config.yaml
init: "torch_default"
optimizer: "muon"
lr: 0.024
nesterov: true
orthogonalizer: "polar_express"
final_lr_fraction: 0
Rows from block 5, named by matrix and row number. Each number is 128 + 32 x the weight over the matrix's rms, rounded and kept within 0 to 255. All counts start at 0. Numbers have three digits each.
# convs1: 3x3 conv (model.enc.1.2.convs.1.weight, 96x96x3x3), inputs 20-29, a 3x3 kernel for each
convs1.49:138148116190146129115075094145077110152124121136139153167153109127114118113144108109116112086160156103142048124155136141103106134123142131142110126142151089133097181162081121105103139150210036134182121144113113121120182118101097121158110168154100191124141128134050118146
convs1.50:055156128089137126064112081136162135102130071176115117211126122133127135045169135137095121075091130074134171105069156167065095136129157128144131103043107119126121061129127079144134146082111118149161177141113069127122106127106116127135124128102052190115129171123125041073
convs1.51:095147086066068122154174107147103146166157114130104132098089144078127107078153118099138081230084155098092095110099145153165092172113137093071082101075067094096082176187120130080098153211085151156113052149099127156154078133192106101149083091080142115106114097138075132133
convs1.52:153078145123133098113117138143152153130111080117108124135119174135084125141144137143094115094100118128101115130142140160075156130107145127140149140129095159095136125076087165111113101131060123102098113096126152093162082112071146089047071208153127139102151131141099091117
convs1.53:141123134079095142162085156117079044116126097111117127151149106102128114133112095099112162121162116178131159161070081093166141079152110145134081136135102150085177139158113115148167090126114136115177126099124124155133142135117101062110125115080066172145134108113168087121
convs1.54:059179171158155108073128124136126149165099121110125082114095102143165173080128148125152085116177157154159137143149115115130167162148171106184104129120135097135148158163117133119128134119125121149106129098164188164171091072100153124121134209163112131047130128131109142054
convs1.55:105210130108166111110128146162144081127132084116116066129133110123142138153156088132127117156116090151078077147116096142138077125150160114137060121109176114126102180123134148132103092107093074158107109162121098057096120105137149167090131092123134124095065109142168091125
convs1.56:169074121136106194090089117119113073097067158093096093085123103096149127096126108120183146131055123202072092119121075120145154120141153123067177150066153142111194110174089133159174156095139255080097179161121099088141091136143162160159123077112107100127145114139141157113
convs1.57:106150127105115163113149164163175082117146093133083163138091129131127179150164152139142141166113112139139140139149117064156095120111182089110104130083198064150137159105081184072140147138163173139093058119173105140138162132124108126104148110112096144141114122150129143088
convs1.58:144122113166126129115167117128110094099181116110142144100131151171170204159103137114080138160095136087170139068123164113101131068150098066108164115149160135109089144090086107086108135158117161163178124078131098094076118088126117135127176147155139145114163201120143130090
convs1.59:130096155056139123114092074132116123141101121091073144144112165150174120174180110119120074092136097101127105119121076149098110131150132155088133100104124131151138126111137172128114132124081071124079120137090148100128151113134150087179112141110127149137136169078134127143
convs1.60:119076095137093156148151122131168123097178084173144120087139081121142066022118074034095149091149115107100102168152133143160095128113108131154123093164052061157110165138146167061161136067109140139095127143064108094087115088153183124165183118167087079106123144147080131140
convs1.61:136177128169141117150087124096141061145135087168139068129187130124135114107137186153201096135132175132082156125136162164124148200065118133038083131136136141093123124096130102121132131140117158201121167178163118107138148122128083171116064091163147081160144132108113087079
convs1.62:090111118084135146137106129127119133114154089110150157096141089090183157143127119130150145185220161179184157150106131149143123158153133071096057118092069101087032115157110179121126128118118115171109165123112203139168127123100155156105117078116106143143147088039115137156
convs1.63:104095069072106109142120102152154128100070222143111072120094156128057148136113092123090099058136094100134173158129119078177177132119135153167178137148119121129155167092135124186104147068166123082139122115151150104142156148132143074178142141146111129091119112138082123170
convs1.64:084143149132105089132111137149094193125189158141117078168093128122103137171093095065187169136081118071020154166106097045125087149117164099108103147119105132074116177124164189088138165142109146134126154122176150179121131125102150129107102125078124143172200138110090107079
convs1.65:117094131095094134145116177119168174161085145174075092163121130126105118156128193094160131111105089090167151114110124106118097126141122089143140123108099116148147117148100153164160166138178108097155114092036115130126155171159107150112200179121093141110149122099092119094
convs1.66:151149086124099096090155157139157152145120138175116107129163108100122127154180152101119108111161098058158084090117143106112078110152155108069077121114130062168092116082091113081132136194135165107125140199114159138099113178076137125116147054120164109105111063082111090101
convs1.67:073093118102133104080060100180134127113115172110138115166133119167090100095119123127138200113088104169206170124141129164077089106135143077113074139102064042050087173080127199158162147085124113175125189108173107148131111142126081122108179123155083084102156130172133094121
convs1.68:089128116050115107157197154164115131156133204085112169104123098159194130085161138124130148132134152171190170093201135121084142126112133197136142186156086109061078078098114079119095114147109089156123109153120101174094153120118098147091147054112145120155118036154093121141
convs1.69:126109143148117080055125055097132130112151132106150083149163103119139113108138092160116103137124117153142114118110133172114122122137145135155106139038122121077123123090166113109139124147155085154135156102192151146140199132139135057136115119053124100117142112091143176164
convs1.70:122121115119133062105133105113172138123094152113142139135105109195132090154153125134100124114077154121096100087146107128129123181107176126129160136147133128122109176193122160191073174094130060115143122123136120120132126156138143189116125117111126129114021123115108154184
convs1.71:066043066090142156186122192112092118084161114138121160137105122144138121112115112177106184171099106159087136134167120124097115151158150129152160135142133162149155118145212164126105158120125098123134172096102183194134156096116133101145146104125163135152162194081183100105
convs1.72:120124192128122104131128110169100159115128173141139163118072123119099145175198161138082145089153141105099094101086171177162082146139148158087121127110071078094140160136096139152141167116138095086122059111136047134169152145107153131129184169147131115116146140119214119157
convs1.73:102153116158069097177089178102141146192153105155186145054113136131123083195150088119128191114095141045132083156087066123125155121149107115077137151141124168168152179169147090110183120123114145084145127144131134129151064132133108124107167101132112125141090129173142143175
convs1.74:099172112122111137146123052144080142139100098146107146186041099126081114114139125114089095120167155145170113112083141120133122119159131127091125139081078137103103100162141151143136122136119164131104122147176143105124187061156082133168134103128138170220103103161121194164
convs1.75:109168134073087126160066064126158109136096098116106181101127090130125112145079089174173182148121133115148111150114112130147074106104155092138068082109098080111077102128166139060158126171153087143159164112116180098076149159077074144094081134093092096153061105174067156086
convs1.76:117140087073120087154109147133178129035119192098101141172162118118178098098099109153142095093074102132097101082145117135164139105067099058134128096119119087113129106110064111097110210143071095114142139134095060131113125140119105106112044120202151110150129135171106138142
convs1.77:163120140116112088138127163140091154106094106101178100120108143166154106132106119140082115121089142124138121101112145139156098162126137136163089110048131114130160165117182130116115123095119095109100144135162125101086124124119135132132125156127188088110103068123133134098
convs1.78:103127103117076083101115050120132126078121139129160133138156109069132115087092091156086123107053102158084163159150137163124108100163135143126096080093098094087038127118110146091078194163149140131184200177091169151183139107154103176089131147159108156096167104108195115187
convs1.79:149110084144079136131109079103111051063092089115082068093129162150097134097137083096164159100055116172139215124112118132080150134123130076134077091150061004114124143154144111130213176128158084054141144120068109062131106106120148085067097102120104100104106095143115170113
convs1.80:116087060074070108162164154164096129130141153177120152187147129120155177153092145068106121140157130146134127150096074128119183112126140118119126182123076183133089077101150065168151163136111141152131118166185126138117106112158135089152115124084121118117177096131126143165